{"arch": "resnet", "model": "image classifier", "dataset": "single printed letters, digits and signs in grey, bent and noisy", "train_examples": 197500, "image_size": 24, "crop_scale_min": 1, "horizontal_flip": false, "color_jitter": 0.2, "targets": ["typeface"], "num_classes": 3, "norm": "batchnorm", "activation": "elu", "depths": [2, 3, 4, 2], "kernel_size": 3, "stem": "single", "avg_pool_shortcut": true, "widths": [80, 112, 176, 256], "mixing": "mixup", "loss": "cross_entropy", "head_dropout": 0.2, "init": "orthogonal", "residual_init": "zero_last", "optimizer": "adamw", "lr": 0.0016, "beta1": 0.95, "beta2": 0.999, "eps": 1e-08, "steps": 18500, "batch_size": 256, "epochs": 24.0, "lr_schedule": "cosine", "final_lr_fraction": 0, "warmup_steps": 370, "weight_decay": 0.2}
Rows from block 8 of a small image classifier, named by matrix and row number. Rows with one number belong to one channel. Each number is 50 + 10 x the weight over its row's rms, rounded and kept within 0 to 99. All counts start at 0.
Before each channel's rows are labels from the 100 images, of 14848, where the channel reaches its highest value: "strongest on" is what is common among them; "peak at" is the part of the image that holds the peak. Only what is clearly more common there than usual is listed. The data: single printed letters, digits and signs in grey, bent and noisy.
# convs0: first 3x3 conv (model.blocks.8.convs.0.weight, 176x176x3x3, each kernel summed), inputs 0-87
# convs1: second 3x3 conv (model.blocks.8.convs.1.weight, 176x176x3x3, transposed, each kernel summed), outputs 0-87

strongest on: bold; small letter
peak at: centre
convs0.119:36 65 48 45 59 41 44 61 47 68 52 44 44 47 56 73 29 53 42 49 50 53 49 62 44 51 56 52 44 44 62 49 51 40 51 51 52 38 46 35 53 54 52 34 52 52 42 57 40 48 58 47 43 51 56 50 54 44 60 50 53 57 62 50 20 50 40 41 46 49 37 54 46 45 48 58 25 39 67 73 42 52 40 57 35 43 59 59
convs1.119:46 61 57 37 28 51 34 55 51 63 47 61 51 65 47 61 52 52 52 55 64 47 53 59 65 45 26 54 51 58 43 52 44 42 64 35 50 66 59 62 70 48 54 55 46 40 51 57 68 43 29 45 41 51 53 46 54 47 40 34 50 50 48 54 50 50 66 43 50 47 55 55 54 49 47 55 45 53 31 47 44 50 47 61 53 49 49 50

strongest on: capital
peak at: centre
convs0.25:51 49 52 65 48 40 52 41 51 53 63 47 58 34 56 40 49 55 50 55 61 31 66 61 42 39 45 56 51 67 22 54 52 59 38 60 58 62 32 54 59 52 52 43 37 53 39 52 75 40 54 53 61 63 45 38 51 51 55 44 59 46 57 53 41 69 60 41 36 54 42 62 60 64 33 33 41 47 37 53 46 59 39 46 59 51 40 67
convs1.25:61 32 53 42 56 57 44 46 55 71 52 62 28 52 66 39 48 51 49 21 56 69 56 49 50 71 53 42 46 57 52 57 43 49 42 51 50 44 49 37 53 75 41 55 43 41 72 47 34 24 38 38 47 41 67 40 52 48 50 35 56 54 23 59 67 32 61 48 50 54 59 56 67 49 47 65 52 46 61 43 42 42 46 43 53 56 52 48

strongest on: serif
peak at: centre; top centre
convs0.47:44 63 35 62 67 43 48 54 53 62 52 40 54 42 54 52 47 59 45 57 55 50 60 57 47 47 57 40 48 69 51 50 48 46 56 42 57 50 49 49 52 62 52 46 51 55 47 39 51 38 52 39 53 45 56 48 54 48 66 41 49 51 44 51 13 58 47 40 41 57 35 55 47 42 45 44 15 27 53 57 49 60 44 48 41 50 52 70
convs1.47:45 56 57 37 41 57 47 72 51 65 51 47 58 58 55 52 47 47 45 60 64 52 62 51 63 55 39 57 40 47 47 43 52 38 45 44 64 57 57 73 73 54 61 66 45 28 52 50 53 56 41 59 36 49 55 49 58 56 53 37 45 52 64 46 59 53 66 48 44 46 29 59 64 48 36 37 45 51 57 55 35 52 48 49 51 45 43 65

strongest on: bold
peak at: centre; bottom centre
convs0.137:53 48 44 43 26 67 44 44 63 45 62 37 54 52 40 63 46 56 39 52 47 41 57 47 42 48 37 45 51 43 27 37 50 53 46 54 57 49 27 29 57 43 44 43 55 51 37 55 49 50 27 47 43 52 54 52 30 51 60 45 51 52 48 44 45 60 47 51 45 69 52 46 53 52 50 66 48 63 44 65 58 70 32 55 32 44 48 35
convs1.137:53 48 48 43 34 46 61 59 49 45 46 54 40 32 22 57 44 38 54 37 45 45 53 59 47 53 33 55 39 50 64 47 50 69 58 43 52 31 65 34 51 59 54 38 47 50 46 36 52 45 49 49 40 43 58 72 39 51 52 41 71 56 49 47 57 32 51 57 42 58 46 43 46 50 49 62 56 67 54 40 51 60 45 31 44 64 50 67

strongest on: capital
peak at: centre; middle left
convs0.45:52 56 48 62 47 43 55 42 50 61 59 44 60 27 58 49 49 45 43 55 60 30 66 61 41 32 40 47 44 65 21 45 54 53 33 54 57 64 29 56 61 50 49 44 29 51 42 51 80 39 53 50 45 64 49 45 49 54 57 43 51 40 59 48 47 63 60 48 38 54 42 58 60 54 39 40 39 48 36 61 44 58 36 46 48 51 44 69
convs1.45:57 31 65 37 49 53 46 53 56 63 52 62 29 47 59 36 46 53 41 29 48 68 59 49 46 69 50 42 40 53 55 48 40 57 43 55 52 46 54 41 50 71 45 47 39 41 66 41 42 23 31 40 57 49 70 45 39 55 36 33 60 53 23 59 64 30 61 46 50 53 60 45 65 46 45 66 54 47 63 45 41 43 41 44 57 59 54 50

strongest on: monospaced
peak at: centre
convs0.13:52 51 35 59 44 45 47 56 49 59 44 35 47 38 46 52 47 50 47 49 30 58 55 44 55 51 45 55 48 50 49 32 44 55 39 57 58 44 43 44 49 62 48 48 38 55 56 34 49 38 32 42 39 49 58 46 44 52 46 48 61 46 49 58 39 38 57 40 46 45 45 40 38 41 51 47 51 39 48 57 37 69 55 69 33 40 47 53
convs1.13:62 47 45 52 51 49 31 59 47 61 55 47 37 43 54 62 43 65 52 30 72 47 52 51 72 39 46 72 46 51 49 63 48 51 64 44 62 48 53 47 58 61 51 60 53 33 66 62 39 38 39 63 34 42 60 63 62 58 59 41 53 53 46 60 54 55 42 58 41 62 40 67 67 59 42 48 44 68 39 53 49 29 38 58 46 50 44 69

strongest on: monospaced
peak at: centre
convs0.105:68 33 63 51 35 53 49 38 63 62 59 54 48 67 47 55 61 59 62 42 48 46 52 30 66 52 59 51 66 60 55 53 58 56 46 45 37 60 51 41 50 50 56 59 43 62 71 46 60 57 55 58 51 44 38 40 54 49 40 69 47 34 45 41 40 65 68 57 37 42 56 58 68 49 49 54 46 32 40 31 53 61 60 66 41 38 56 66
convs1.105:47 38 60 61 53 47 30 46 53 68 52 61 36 52 60 51 41 61 40 27 56 59 42 50 64 64 55 61 55 70 54 71 32 43 52 43 55 59 46 46 65 78 41 47 58 41 67 62 47 33 45 49 48 47 59 54 61 55 51 43 57 55 43 60 67 50 51 41 47 67 60 77 74 61 47 54 57 51 48 36 35 33 34 62 39 61 61 53

strongest on: monospaced
peak at: centre
convs0.39:46 40 65 56 29 60 38 43 47 47 47 53 50 66 49 63 55 68 73 45 42 57 43 50 47 54 47 59 55 44 62 51 65 65 43 55 51 42 65 41 58 50 49 50 73 39 54 35 39 66 70 68 72 69 52 52 55 43 51 64 47 50 56 54 40 48 49 66 48 37 76 43 53 66 51 57 40 57 38 35 57 51 53 61 41 47 59 36
convs1.39:56 63 30 49 31 38 37 49 51 57 47 51 50 65 58 61 51 58 67 51 53 42 48 55 59 57 23 50 56 59 36 55 51 44 52 48 49 70 47 52 60 52 46 53 49 55 59 68 57 52 60 50 38 45 61 48 71 56 51 43 42 51 43 51 56 48 50 56 47 55 59 72 49 42 45 44 37 67 32 60 60 43 42 57 34 44 31 45

strongest on: capital; monospaced
peak at: centre
convs0.173:46 49 42 58 66 43 47 52 62 57 65 48 53 25 43 46 38 41 40 54 56 42 55 57 45 44 51 54 46 50 35 51 55 40 35 52 55 56 35 41 55 46 51 50 40 58 27 62 63 47 50 54 43 61 45 49 53 55 52 35 67 42 55 59 19 59 56 38 49 47 34 57 49 47 50 34 38 22 54 63 42 54 53 61 55 46 55 57
convs1.173:50 41 56 33 46 48 40 57 62 62 47 63 37 54 54 43 48 41 43 51 48 52 64 50 54 62 35 48 48 57 46 36 52 43 50 61 44 48 49 44 49 42 41 54 33 52 60 41 47 31 23 34 48 52 72 30 46 52 39 30 63 49 32 52 66 38 68 34 56 58 68 41 55 48 57 66 52 46 48 45 47 45 42 61 56 57 51 41

strongest on: serif
peak at: centre
convs0.40:59 39 57 55 39 44 56 47 67 57 52 40 63 50 62 48 41 33 47 62 70 41 56 68 60 34 31 43 53 49 42 57 23 52 57 61 67 57 49 77 42 45 51 38 38 55 44 54 57 41 45 31 40 46 67 59 35 40 55 52 42 34 50 47 44 50 56 51 60 69 47 54 61 56 51 50 34 59 62 53 44 38 42 38 38 59 45 56
convs1.40:63 44 56 57 57 39 64 48 54 41 57 50 30 40 57 54 29 45 56 43 24 42 47 53 38 54 58 51 70 50 51 53 35 48 60 55 34 33 51 48 52 66 48 50 54 53 35 44 52 36 48 61 50 59 50 48 38 56 44 60 54 45 47 48 52 34 44 53 53 67 39 35 56 53 61 62 54 49 43 48 52 61 53 58 65 59 63 52

strongest on: capital; serif
peak at: centre
convs0.7:29 52 39 61 70 37 57 54 59 58 64 47 43 27 50 45 34 52 40 49 55 49 53 66 50 45 61 50 50 64 44 42 52 38 41 42 64 51 51 49 53 54 57 52 46 49 44 42 54 43 47 51 39 68 52 42 46 48 53 42 66 54 60 59 30 45 52 39 47 49 35 44 45 32 41 46 47 33 54 59 51 51 36 55 61 38 50 58
convs1.7:45 60 63 33 49 50 29 63 55 57 41 43 63 65 58 56 49 45 43 62 65 62 64 65 77 53 44 63 32 64 44 49 47 38 58 51 44 56 58 71 60 42 48 54 51 25 56 42 51 40 24 34 39 50 62 36 60 53 27 39 49 53 44 59 55 57 67 51 48 52 55 54 52 55 51 41 48 38 45 54 36 51 45 56 43 44 49 59

strongest on: serif
peak at: bottom centre
convs0.52:48 45 34 49 38 46 55 47 57 58 54 53 58 51 48 75 68 49 45 56 53 40 44 44 55 39 51 38 48 45 33 27 69 38 43 38 43 60 34 52 60 50 58 39 57 47 57 47 70 41 39 55 50 68 61 70 42 52 61 50 63 50 45 52 53 45 42 72 51 55 46 50 46 45 51 51 39 64 29 68 60 64 30 50 42 57 50 60
convs1.52:41 36 55 46 42 41 59 61 42 46 64 49 36 53 42 35 33 58 32 48 36 43 34 45 39 65 48 40 45 50 58 58 38 44 36 29 62 50 54 40 67 63 69 31 53 43 51 53 67 52 57 56 57 58 51 60 47 47 40 44 54 68 65 52 63 28 45 47 47 58 45 36 44 69 37 41 52 49 60 40 51 46 51 52 46 68 47 59

strongest on: monospaced
peak at: centre
convs0.107:44 44 63 54 49 60 40 48 46 57 46 48 52 70 60 62 43 68 70 44 50 59 46 54 55 52 48 65 57 52 60 54 60 58 32 59 46 31 60 36 53 47 47 57 65 56 50 50 42 65 67 59 66 48 55 54 53 41 52 57 49 43 59 51 37 57 56 73 50 38 70 39 61 60 57 69 41 56 56 53 68 58 50 65 49 42 70 49
convs1.107:50 74 40 49 39 37 35 54 56 54 54 65 47 69 60 74 45 58 63 50 44 40 52 51 63 46 23 50 61 51 21 57 46 39 62 46 48 69 41 57 63 50 45 50 60 47 51 63 62 54 59 51 36 42 53 38 72 54 55 44 51 50 45 56 53 45 53 51 47 54 56 57 48 53 52 44 39 60 34 51 54 41 49 64 45 48 32 52

strongest on: serif; capital
peak at: top centre; centre
convs0.158:67 40 48 47 43 57 69 34 65 76 57 52 52 54 54 54 46 56 54 50 50 40 62 49 65 40 56 44 59 51 46 49 60 47 43 58 39 68 53 55 49 63 54 61 45 55 65 49 64 47 45 51 48 38 42 46 57 42 37 71 49 32 43 50 50 59 71 59 51 49 55 55 72 57 50 53 54 30 38 42 40 59 49 67 35 46 55 59
convs1.158:48 38 66 59 53 46 46 49 52 59 60 62 31 50 57 40 39 59 33 35 50 56 37 40 52 68 63 60 48 63 51 70 32 52 44 44 59 53 44 49 62 82 42 46 55 46 69 52 45 34 48 46 64 49 60 55 46 50 53 50 62 58 45 59 62 44 48 37 53 62 62 58 72 59 45 58 62 40 54 34 36 33 32 59 46 63 64 40

strongest on: serif
peak at: middle right; centre
convs0.6:49 45 45 50 48 40 52 61 42 50 31 52 27 60 55 49 48 63 60 52 38 59 62 52 57 53 51 56 53 67 43 55 41 58 57 53 61 42 45 43 48 55 34 38 37 65 57 39 34 43 47 33 54 33 56 47 58 44 38 46 50 46 31 33 44 37 49 46 29 46 41 58 25 46 56 45 44 45 62 50 26 54 69 63 52 48 45 36
convs1.6:39 56 38 53 46 43 46 62 53 56 63 36 40 44 51 59 40 60 63 49 64 38 44 42 56 43 49 65 53 46 43 57 43 49 55 48 55 57 52 65 70 45 57 60 55 41 56 65 60 51 52 77 35 46 37 48 64 51 62 52 46 66 53 52 44 47 43 63 34 59 38 55 61 63 42 41 47 51 52 53 54 31 44 69 51 50 36 63

strongest on: monospaced
peak at: centre; bottom centre
convs0.135:57 40 45 60 53 44 50 49 51 38 51 58 53 34 42 55 36 29 48 50 58 53 56 45 52 53 39 54 58 44 29 44 54 50 48 52 63 59 36 59 59 26 47 34 45 46 39 64 68 24 38 60 52 41 52 43 52 46 56 48 48 46 43 58 44 44 74 48 56 43 37 60 56 56 42 44 56 36 56 47 28 41 47 52 55 51 55 59
convs1.135:54 31 45 41 70 40 48 39 50 55 53 57 31 58 59 44 42 52 46 45 66 44 60 53 62 73 58 55 52 44 53 59 49 40 51 55 34 40 45 42 46 59 34 58 54 56 60 57 40 34 41 51 58 57 53 50 49 58 32 44 70 47 31 43 71 43 49 50 68 73 57 44 59 58 49 51 57 39 45 36 42 46 38 66 69 56 56 38

strongest on: bold; sans-serif
peak at: centre
convs0.159:37 28 41 41 37 65 54 43 56 54 44 50 50 59 53 33 50 25 40 30 57 29 55 49 48 45 41 47 57 52 36 44 50 51 51 50 74 36 44 38 57 48 60 40 61 48 43 68 32 50 45 58 34 43 39 38 46 47 41 56 53 48 41 45 48 42 55 44 60 56 61 46 57 48 44 76 59 49 54 48 41 52 40 49 58 49 48 42
convs1.159:49 44 42 67 49 50 59 39 47 41 54 50 48 57 37 50 64 48 59 54 32 48 50 53 39 47 50 56 49 58 24 54 50 40 39 38 60 57 32 55 62 49 66 57 45 58 43 44 49 60 72 64 50 58 28 26 42 32 64 45 53 52 62 51 62 51 42 60 52 37 50 50 46 61 58 52 46 45 65 34 55 67 50 61 39 56 46 50

strongest on: bold
peak at: centre
convs0.71:52 64 53 44 52 46 43 51 37 80 52 35 47 60 58 76 39 56 48 52 45 54 59 58 52 50 54 55 54 42 61 52 63 46 56 64 67 33 51 32 51 54 53 22 57 58 50 54 35 45 50 51 49 32 59 36 54 38 57 65 51 58 51 48 30 49 38 42 50 54 60 47 54 48 47 65 34 51 70 63 36 48 49 54 30 57 63 56
convs1.71:39 64 52 41 27 39 46 53 50 64 47 69 48 53 47 61 46 53 52 55 59 39 51 60 60 43 26 52 56 58 38 50 47 48 56 45 52 71 58 67 71 43 56 61 49 42 47 62 77 52 44 57 44 52 46 46 56 47 46 38 51 48 53 47 49 52 54 50 50 49 48 47 52 44 42 54 45 48 30 45 51 50 51 71 60 47 37 49

strongest on: serif; bold; digit
peak at: centre
convs0.164:54 39 44 51 38 57 45 38 56 54 54 58 41 30 54 32 49 31 50 32 55 32 56 53 42 40 42 54 56 59 42 43 71 37 56 48 64 38 51 38 66 51 52 48 57 56 47 66 48 30 52 40 37 42 43 35 62 51 49 54 62 58 41 61 50 49 47 53 81 55 55 64 58 46 37 56 58 47 61 50 42 57 24 60 60 55 54 51
convs1.164:64 45 50 55 65 42 66 34 47 48 53 53 52 38 49 52 49 44 49 39 47 52 41 59 35 44 59 61 50 35 46 60 70 35 34 44 51 39 34 36 41 56 53 38 32 49 48 45 39 46 71 66 40 58 37 38 44 46 60 59 52 52 67 46 50 53 35 55 56 52 40 49 51 55 63 42 61 47 63 46 51 71 53 45 31 54 50 52

strongest on: capital; the character Z
peak at: centre
convs0.150:61 38 54 69 46 43 54 44 51 49 66 43 62 50 50 51 47 51 47 42 58 38 58 52 56 38 41 58 52 50 28 52 49 66 47 62 57 57 36 61 62 45 48 22 47 52 53 53 66 35 41 53 54 46 65 36 41 36 57 42 52 41 59 49 56 66 59 33 44 62 43 48 72 64 31 43 46 44 32 40 41 56 35 44 47 63 36 47
convs1.150:62 27 49 45 62 46 62 40 47 54 60 68 25 56 58 41 46 52 40 36 49 60 42 40 49 63 56 43 54 51 55 65 45 39 30 53 44 41 50 39 52 71 42 60 40 40 75 58 36 35 48 50 54 48 63 47 48 56 42 44 57 58 30 57 69 34 47 48 58 60 51 50 60 52 49 64 61 33 62 44 42 48 43 50 62 50 51 36

strongest on: capital; the character J
peak at: centre
convs0.58:36 64 43 60 60 43 57 52 57 57 46 50 53 43 46 63 45 61 46 42 40 51 55 59 54 50 49 52 43 54 55 50 48 40 66 43 57 51 52 57 61 53 52 34 51 46 57 35 56 32 50 36 56 43 55 33 66 43 60 47 56 56 37 60 29 41 45 38 50 51 47 59 42 37 46 47 33 40 61 55 48 50 34 43 41 38 55 51
convs1.58:43 55 46 44 39 57 48 71 47 63 46 26 56 42 53 59 52 57 51 59 71 46 57 55 70 62 38 56 34 37 52 43 46 51 49 50 55 52 56 64 64 54 58 68 54 37 51 52 46 56 37 64 53 53 49 58 52 53 41 42 41 52 59 47 56 55 49 62 43 55 35 65 65 46 41 42 44 42 48 50 47 56 45 52 61 41 39 56

strongest on: sans-serif
peak at: centre
convs0.136:48 35 32 57 40 53 56 58 49 27 54 66 43 47 48 43 47 51 25 48 51 33 66 44 43 38 46 52 38 51 34 48 49 50 58 42 60 68 46 56 55 49 56 48 45 54 36 48 55 44 48 53 50 68 41 65 55 44 42 38 54 38 48 42 58 63 46 44 31 55 42 57 61 53 48 38 41 52 32 46 50 41 36 40 59 44 40 53
convs1.136:34 52 73 49 45 49 52 57 51 48 59 66 48 50 51 24 46 47 45 52 21 46 30 33 40 44 58 53 57 49 35 47 32 44 32 35 51 60 55 67 57 55 61 58 51 64 39 55 64 62 55 52 79 52 57 48 32 50 48 54 33 51 61 49 49 50 40 40 38 42 50 44 40 44 43 30 46 31 51 52 35 60 58 65 52 54 47 60

strongest on: monospaced; the character w
peak at: centre
convs0.59:58 41 49 51 45 36 51 42 47 56 44 44 45 50 49 56 56 53 63 46 37 50 38 49 69 59 51 58 67 41 50 42 49 52 32 67 41 50 44 51 50 61 46 45 47 53 73 29 43 49 44 55 50 61 59 36 40 51 32 58 62 37 47 57 35 47 58 39 54 32 58 37 40 54 46 44 47 37 40 41 48 72 62 76 30 39 43 36
convs1.59:51 52 45 44 43 39 31 64 55 49 56 59 35 48 57 65 37 64 47 35 63 48 40 48 81 55 44 66 49 57 49 67 43 54 58 48 53 47 52 42 66 59 40 61 54 40 80 70 45 36 50 55 38 45 69 67 69 62 49 44 57 52 40 63 53 48 42 49 45 69 45 65 64 61 39 47 53 60 50 46 52 32 42 54 38 58 39 54

strongest on: sans-serif
peak at: centre
convs0.88:56 30 52 61 34 56 59 44 52 20 49 70 45 56 42 38 55 60 51 43 61 35 53 33 54 45 50 48 49 57 29 53 45 58 56 43 50 73 47 57 53 41 52 52 53 59 44 47 63 50 62 62 55 64 39 49 57 45 49 41 51 37 44 46 61 56 59 58 32 48 52 52 57 57 46 51 49 56 31 38 62 46 45 52 72 55 39 48
convs1.88:50 52 71 54 40 51 54 48 39 59 42 53 47 62 63 22 53 50 40 32 43 53 31 47 36 57 55 60 55 74 49 67 33 39 42 35 51 48 59 49 51 65 65 59 54 69 43 62 51 57 49 35 66 53 54 61 44 50 46 63 31 50 57 54 54 50 36 36 44 49 50 56 60 45 40 33 43 29 41 59 43 48 55 55 33 50 47 51

strongest on: small letter; serif
peak at: centre
convs0.3:60 64 45 68 54 52 58 55 48 58 58 29 61 45 48 43 36 35 32 49 54 31 68 63 48 25 39 20 47 64 35 66 41 48 56 61 75 56 49 54 53 38 41 47 44 38 42 52 60 55 57 46 39 35 41 54 42 45 41 52 48 31 41 42 37 58 50 43 43 68 40 42 67 70 46 48 47 41 44 52 41 39 48 43 33 53 54 47
convs1.3:45 31 68 48 54 50 47 40 55 42 46 50 43 49 62 36 47 46 34 52 34 60 52 45 48 61 67 57 50 55 48 60 41 43 47 50 43 42 48 59 47 47 40 47 53 62 56 44 47 32 46 50 61 64 53 36 44 55 38 47 62 52 40 46 62 43 56 27 49 59 65 34 50 63 60 56 63 35 55 46 37 44 36 66 60 50 75 26

strongest on: capital
peak at: centre
convs0.86:60 48 39 33 50 61 61 37 62 54 57 41 57 59 47 48 44 37 36 55 56 31 69 49 46 30 41 31 59 60 50 52 44 47 43 61 63 73 50 57 47 50 57 53 46 46 43 56 53 42 47 54 36 37 43 53 49 48 46 49 51 36 44 53 56 55 66 51 63 75 52 53 66 70 48 48 40 41 46 51 36 52 45 43 31 57 52 63
convs1.86:60 25 73 60 47 50 61 52 51 57 49 59 37 42 37 29 51 47 46 40 32 57 48 43 38 59 58 55 51 54 58 47 24 54 47 41 60 42 51 54 52 70 50 35 42 53 48 33 43 32 43 45 55 53 51 54 32 53 51 50 62 52 38 52 59 45 49 41 46 47 47 41 67 43 44 57 61 44 51 43 25 50 41 53 52 66 67 48

strongest on: serif; digit
peak at: centre; bottom centre
convs0.16:58 33 51 56 36 48 55 47 39 53 71 59 54 41 43 45 56 42 46 44 51 45 50 63 60 45 38 58 54 37 47 44 68 39 41 53 43 58 45 58 60 50 64 41 68 56 58 54 57 31 38 54 42 74 61 55 51 54 62 50 75 52 55 71 56 66 46 56 72 53 58 58 62 52 36 48 51 58 52 59 64 50 34 43 62 61 47 61
convs1.16:55 40 63 50 61 30 60 51 50 42 65 77 28 57 54 42 35 54 41 53 50 40 28 49 35 70 64 50 50 51 49 61 47 51 41 39 46 46 50 35 52 64 46 48 48 40 51 51 46 39 49 42 74 62 65 63 35 57 29 48 47 49 56 49 59 44 37 49 53 58 40 44 49 48 50 36 58 38 53 41 42 49 46 45 49 63 43 36

strongest on: sans-serif
peak at: centre
convs0.154:56 31 49 66 21 53 62 42 48 40 48 70 50 55 42 36 61 63 54 51 61 34 51 39 57 51 40 53 59 59 34 53 51 62 50 53 46 74 51 59 56 51 54 48 61 52 55 55 62 51 59 71 57 74 43 50 54 53 54 49 61 49 45 57 54 54 59 57 44 46 62 58 56 63 51 45 50 58 34 39 50 51 53 59 72 64 33 51
convs1.154:68 40 65 51 44 46 61 47 41 67 47 53 35 69 56 29 50 47 38 29 51 53 26 40 39 64 51 53 56 64 55 68 37 42 39 40 52 40 56 42 55 73 62 48 51 57 47 67 43 43 51 37 59 52 62 67 48 49 44 60 38 50 45 53 54 53 35 43 50 60 43 58 75 49 37 43 48 44 48 57 44 50 52 47 37 57 50 49

strongest on: bold
peak at: centre
convs0.175:51 70 41 42 55 44 44 52 40 67 53 34 46 60 51 79 33 47 31 56 39 49 55 51 48 50 47 55 52 43 65 53 55 46 57 58 55 33 55 38 51 54 53 30 58 55 45 63 33 50 50 46 37 36 55 37 48 42 55 56 51 53 46 50 28 44 41 31 53 50 49 47 49 49 47 62 28 46 74 65 31 42 56 50 27 50 59 57
convs1.175:43 60 54 43 30 48 46 51 44 66 44 59 52 51 40 55 53 48 53 52 62 44 47 60 57 41 35 58 51 62 41 50 43 47 61 44 52 69 58 69 60 47 59 61 47 41 47 57 68 51 35 51 49 54 47 47 56 47 50 38 42 47 57 53 51 55 55 52 47 40 54 52 51 42 45 58 46 44 22 51 46 53 51 72 57 44 49 50

strongest on: monospaced
peak at: centre
convs0.72:65 46 51 51 44 51 53 40 52 48 58 39 67 45 56 43 37 31 42 45 67 33 78 52 51 36 30 39 54 54 33 52 44 55 46 58 78 53 43 57 44 35 49 46 50 54 32 60 65 40 45 39 43 41 41 56 45 38 50 48 55 37 46 51 56 65 56 41 49 66 47 41 59 64 47 44 41 40 49 50 44 48 42 23 35 59 49 60
convs1.72:58 29 62 47 59 50 49 38 54 52 60 55 30 48 50 38 44 50 44 40 26 55 58 47 42 70 62 48 60 53 47 57 46 42 39 54 39 43 39 42 50 69 37 51 41 55 51 44 40 35 48 58 59 61 57 38 35 57 40 42 68 48 38 51 60 38 54 33 62 55 58 39 57 49 60 62 59 45 59 34 43 49 45 63 56 55 64 30

strongest on: sans-serif
peak at: centre
convs0.34:46 35 36 57 43 54 60 56 53 24 52 70 40 44 48 42 48 54 29 45 53 29 59 43 44 43 47 57 41 54 32 48 43 49 55 39 56 72 49 55 57 44 59 53 41 55 36 48 57 47 53 59 49 69 41 59 58 45 42 32 56 41 45 45 60 58 52 46 36 52 39 55 56 49 47 40 43 51 33 42 51 42 38 46 64 43 37 53
convs1.34:36 54 73 50 39 46 50 59 49 53 55 69 50 56 50 22 51 46 44 49 31 45 27 34 41 46 55 53 53 54 36 51 31 47 37 31 55 62 55 69 54 59 63 59 53 63 40 57 62 62 57 45 80 52 57 52 35 49 47 55 32 52 62 50 51 49 37 40 39 43 51 48 44 43 37 27 44 29 43 51 37 58 57 62 50 56 45 59